config.toml
train_examples = 78125
input = "log_mel"
tokenizer = "word"
encoder_widths = [192]
decoder_width = 128
decoder_layers = 6
decoder_norm = "rmsnorm"
decoder_inner_norm = false
learning_rate = 0.0031
beta1 = 0.9
shampoo_beta = 0.99
max_steps = 4400
Rows from block 3 of the audio encoder of a small audio captioner, named by matrix and row number. Each number is 128 + 24 x the weight over its row's rms, rounded and kept within 0 to 255. All counts start at 0. Numbers have three digits each.
After each channel's rows are labels from the 100 clips, of 14848, where the channel reaches its highest value: "strongest on" is what is common among them. Only what is clearly more common there than usual is listed. The data: notes from a synthesiser with random patches. In brackets: how many of the 100.
# conv: pointwise conv (encoder.blocks.3.conv.weight, 192x192x1), inputs 64-127

conv.24:148120121126114155157099113110139111094142172130178136119158133111158145152157123094113159132133120107138106128139112143175137132107142117106123096141133087145134157090091131115106148111106121
strongest on: no filter (42); noise (41)

conv.43:124080126147166116148143126110087136102164157124152159164110128118134132090110154165102112132091125123137150139190077122117117127146095103112128136118126126097113145151115125116068125099151111
strongest on: resonance (58); drive (56); high-pass (48); filter motion: filter closing (45)

conv.55:118158090143135153104116108169159091142116111162130092113157119159136136106135125112107116072119106096127106118135101132120130160112095097110177117165184166146146122167097136127152127097124106
strongest on: pluck (90); tremolo (57); triangle (25)

conv.151:131149136143143130121158138146111147113142115147124140092126136141100124145124168136082151173154101142154146131121157129150153128134110127156118171131150142139127158137119104086136133146138146
strongest on: drive (79); no filter (41); noise (37)

conv.19:113085149172116125140097138090112133119123108110111159124147105139124152079130094095107137169141155122170148077120085125125126116133156131104131128132108101155119140124108162169129103110111107
strongest on: drive (85); tremolo (57); ring modulation (31)

conv.68:112112121139100123102107144115118130085118127142111125089111132074125137132138124116123121102139125177146122151131106132119110169119135119103153151124167153082148162135126158109155128108144133
strongest on: noise (63); no filter (50)

conv.106:111145126105094206151136117125138134132095153108127106140133117140116125095118138106112093090128107100120099122094136118117106116074130107156146127106106131136112128103117149142110119182135149
strongest on: notch (75); triangle (53); square (34)

conv.133:117146159121133159131094122145100091152120123105117151094109096103147161122141082153123095092121089109129110151120137138147144187107152141103096131145137135114091113120129143133120132120104121
strongest on: vibrato (49); hard sync (38)

conv.110:130166133130125124197121139074156123129159155139145126130107141111082158188103173124132135100132100082148158151109097132108171103107064116137106122121136141110077148104119089129134086144129118
strongest on: drive (57); envelope: pluck (55); notch (50); noise (37)

conv.186:173121134113153118120066118137139135131115105158122106141133120158084083145147119129097100149086147137122144138134131175140157170126113126107165128119114116137175119152120133148075136143143129
strongest on: low-pass (63); triangle (30); oscillator: square (26)

conv.167:124152133114102120159169166128114155142116131085108086133128115138139154119166131127166118086122151094118152191172131104151131159159171143178103139168136174142158120140156129093138133146131104
strongest on: high-pass (53); envelope: gate (51); noise (36)

conv.58:128109125090151121108144101125140087114149110139133100113134120110156117229124115129100091132101165135149194173068143146118168147070139133151167148091094097127129128125126143128098132111109097
strongest on: filter opening (78); notch (57)

conv.114:107135122089119139146181157153139138091094101110117110113088143135153120111104187125125132116110122153127111144133124144115176120127116126113131130114138109155110136109127131125100139191117151
strongest on: noise (61); no filter (56)

conv.177:146142165139118147110121163121145088102139150161118151146152073138164125137146171119141101106126135196131133106147141108103161113177117120140161107147104142134226129091133118100162129145111137
strongest on: glide (100)

conv.12:125109103117167161147155165120135166114121130139130095139135100136115114161082118134119134131139136128159116125135101165134148147105131123119103139163117089143117118148123117131111093120149086
strongest on: low-pass (49); hard sync (34)

conv.181:142129108140113159139113132194137133147127161131135159143138143178120089169133130100102141106143095169121150201115131168097120129105165134122132137135126150193112120178143169107153145147130079
strongest on: pluck (54); inharmonic FM (27)

conv.86:141124143131134166099097157111134146141138163180095147144136150123157118158112154123144145130115096090109180115126156084149154097167124155122148090123123097179109129121133115105130073117130119
strongest on: gate (50); triangle (45); square (31)

conv.94:114148128116182141114133124097119110114159146133119163107156130113093130148139164126141136129181110081123117112116116077142124103105139156125149120160132080108129099161155114147120089182136152
strongest on: notch (82); hard sync (60)

conv.63:113136129134083112145160117131096116129131161136133122118139138133140145104141132148128124155176118166146105086141059110100148140164137146118103124151162118157158123111101078132116110131148117
strongest on: glide (90); high-pass (50)

conv.153:117117113142147112130175103133128135140116147109156131150083111154143125128168120150146134125118114156169162126112122158126128167133125160092101177147093158115142148145101137164110156104150124
strongest on: gate (52); vibrato (50); filter wobble (43)

conv.89:084152134133149128144182073147155154104098151146117160175155132113167125130142129165113137137131158170119116137131141148122121130114138140150132156092137117130149160146120110121195102118137127
strongest on: pluck (65); filter wobble (55)

conv.160:110127135146165102107104119128083168167195132111141162124130171108109134152143113150144149119119126110178137127123072139144126144175133144128195114136171081140135131182130147097175093155142137
strongest on: filter motion: filter closing (47); resonance (45); harmonic FM (37)

conv.93:146173149156111097157157139158170104166084118165078192119110138076136131118086064108118103173121119124133121135153139144120092126130139143136115100118105149157101133119122111108074167143144157
strongest on: bass register (94); inharmonic FM (34)

conv.29:154097128118145122104108107129124110148128095090168104096167115128122141122164111125133137107130055117148153129131120125107143102168121111158186142129127097107143152119123142139180138138089110
strongest on: resonance (58); high-pass (57); oscillator: harmonic FM (36)

conv.72:128092134128124194116104112152126086131141123129159127135147144145158134119096170140129096165134165086127134131113109141132145111093107165133094161162118130131176128133089132125105169138094144
strongest on: drive (79); square (28)

conv.183:116127174152139087130088077128131099125112142133108123110114132106134143106103077126180114114152130129153128152127187112126131083107104160123120139102112104168157127119121115153146146135141201
strongest on: resonance (63); filter opening (60); bass register (49)

conv.64:138100124110104138107139138156154092155114146135120142097133146075134108168125087136104129145114121124127113129119116145149122105145066130116170135132107132108118146130123135091149119107162104
strongest on: filter opening (76); resonance (54); notch (42)

conv.27:167127120139096134117130110178089137140133183124159121133147135114102140118159139112140123151098167157127109161135146123127100165115117101110136144169114133127158118114115127112099147124140122
strongest on: low-pass (59); ring modulation (58)

conv.87:156148102166055144131162120102114079156130084106111150101110105096134109096129153133122147094160119124136095134118110081133143132102094154145136138132124121120127125110145115128153132143165132
strongest on: bass register (69); gate (60); filter: no filter (50)

conv.30:177151140143133108072112135103158138105152139167127124136136147106151126130116159094149146146106150136166122138122104161120111081119130138148095145230104138121127106117123151115138125182106113
strongest on: triangle (73); filter wobble (43)

conv.17:119122152084143091132117127174170132142153096123117137115137085140120119159114080155209117115080112169131149065141140106084107087122149126148147137124119105114152161078118138158168103137142112
strongest on: pluck (68); inharmonic FM (39)

conv.104:141132115110135143124112116108145131111128142125103091157124145134144155103098170104122144133149105132125135132113114202131051115135149085103099120126124144123096140109105098141162104128119110
strongest on: triangle (49); square (27)

conv.40:130144132103149077164135129080120143134122097109159121151121129128142129136138139125145174141162148097185096193079106114121063127123108107124119100112140130110165148116151142094116163124134124
strongest on: no filter (46); saw (30)

conv.131:123148114089110137131166124109130162073110071143099098175098164095111125136087081131102152116132090162163098115129166121128135133155142141149094134197126161119150148147121107093115147122107122
strongest on: high-pass (51); narrow pulse (34)

conv.178:143107153086142137102123130142157119152086157126119151153138137136105139101172167192157126096163154147146081142124155110084079142099112134117142097131116096110171139101083102151115084127171151
strongest on: glide (87); pluck (72)

conv.148:111117111126141133125140137142147128118165102098144128140145119100118198105137106122148190096144101160156155141105163154117123160156106161104087141086118137161120132110140119073122152160111125
strongest on: gate (57); notch (55); narrow pulse (30)

conv.83:126129097111141097123155094121145122137114148089136148106098124115138125094097100099119104184137080137123090090138179105122137059111127132121125129134134127120153130101088141142158142166140131
strongest on: bass register (91); notch (74); filter motion: filter closing (42)

conv.156:108144104123109153190151139103113093099163125152140114134164151175127120125117140108155164105120151141135124088124093089144165094122160138152152087121145139102144095154163145141121150104124118
strongest on: echo (82); noise (45); no filter (45)

conv.26:145126131150110118110129177141128107128174127099121129171063127142133118141144122123157119144109164106152138133120125121133147146146106132134137094109120139115131132109146105113065121129111125
strongest on: echo (60); triangle (46); square (32)

conv.146:153116151167158154118189129116131100115124139120151103136130116108159120112104107108111169126134120110125147146137107170134134129167127137156148147142140119179120099099128154134131164145131121
strongest on: vibrato (64); pluck (58); low-pass (43)

conv.76:130159126094168124157138168131111111167109152104116153131129140155133126124127113123136151176125116139100136125091117132105088114107137136127140137132128138095125120125093138101121125108111120
strongest on: drive (85); high-pass (41); oscillator: inharmonic FM (27)

conv.81:136166136112103140141137121114139108176116125090095124146114129107117114189115142151084111137186117102135100105091098103149133139093144124147097104125125144146141133145173136137145097149097108
strongest on: drive (97); ring modulation (37); oscillator: hard sync (26)

conv.0:102146118115147120124088115138124170163097124136108120112120166167079152127080131097149131166118122135129090132121129124085156121099149144142161140128150159151140116104129122108161110077099097
strongest on: drive (61); pluck (61); noise (44); filter: high-pass (42)

conv.59:131136092094122112118098170140137148163130141127172103124163153136129086152136148122108100135123127050119179160145105140106135144127114125109165131126162123150125103162119121131140141158139129
strongest on: filter opening (42); resonance (34)

conv.74:153113128130142109140122121145105181123146140120141140140094137055107124120160147128112121146102111136097075177115124118118104120116139094169116147144094135102109129174147104127127119106111100
strongest on: noise (78); gate (52)

conv.11:149131129145128124099129145144092131166123139119103126144113106113111085095096139167138115154143136166098152183116157154110113112189156102176130140137164117088144145148089095108114116176090150
strongest on: resonance (55); filter wobble (55); high-pass (55)

conv.18:132139139116159135124120137157092144178140122140137099118141122152115106091184099136098128094141129135146161128125171111119114129162137137179145156139113143158152151143083103056120120133116102
strongest on: high-pass (62); resonance (60); envelope: pluck (52)

conv.49:130102086133103137178125145164123165115076158120165180128160133128127124143156097146127140125104119100186124116118182103117093119140117067151110117113098117121120181133115123128150148184172132
strongest on: noise (76); swell (70); no filter (47)

conv.165:153124150158178095118130112114083131144093102093121071136134143121133104121143111144094140143121122160153147141151162126155107143121137144129128124151120106128134094132123145155134177144140169
strongest on: gate (55); vibrato (49); triangle (32); oscillator: square (31)

conv.176:139161142139076116090105116130146112110102109113122101148104129125134133161144118114152132157113115140135139129141154124145149100169154102132140097127141104125093137114096149130118126148155149
strongest on: gate (52)

conv.75:130112129115122144185131093124123153103170151117140120123148173148168170146135102096133116135104170159123190101121163131098124134106133103101117113091122123126102095130114101111129150107152109
strongest on: notch (86); filter opening (48); oscillator: saw (26)

conv.166:154119103122103150118122161115177146092141134154151110169155222157095129133171155141115081133172152127137129123157113135115107151164129064139147149161091171120151097103119115122107105149114121
strongest on: low-pass (41); triangle (40)

conv.53:137133131119121137129157139108142107128166133103117145138154147148152166134120102156124098108156100129113165140126135179108110106120127123128158141185090150135095121054153123133141081149141128
strongest on: noise (58); filter wobble (50); filter: notch (42)

conv.28:148087151116186139128109131134140141138153097134154135071136118136093142117181136144146124128120162123157152104108138106111129115128136170140139095127131084159075113149145145165143134109095115
strongest on: resonance (73); pluck (52); high-pass (41)

conv.54:130138102194115134148157127132123101101151119137098101128149129136132098141129173115168096071104122127162133091161118128133169089115112129127151138125126126118143105153123120112105093162139136
strongest on: low-pass (50); resonance (34)

conv.190:123150147130143162149126120153131117146129109129163156081149124096074110177149137135138098083151155123134206102107128157124115129155150109122171131109127131116153119111139136121102131166109133
strongest on: resonance (63); filter opening (52)

conv.188:169154158139154137087083118154107143151130128150139142136121134154135134133128130103135145125136115120130127161119094130147138121114194135122104103115139128122102145121093129140117134160110136
strongest on: low-pass (58); bass register (52)

conv.82:110112124100133191104137149122134119185115106116135154140137151117171097143171138124097141171157155116147171084117118139133106152108153126131115094190135135157148092127130154098147106134086153
strongest on: triangle (63); notch (59)

conv.7:101108158074116111135113119159130143115152143076100121142133102137142178135119141134143123098132124151089141118107195115143143116141139135124105154130131126124145141142128126089142097126130125
strongest on: notch (75); detuned saws (26)

conv.161:114132159152165106083127107106125140131154149131109130118096122123095112070109171134083105118122089132111133122129131143138151140123138116150125121129114112153094144122153089165106117187123102
strongest on: echo (79)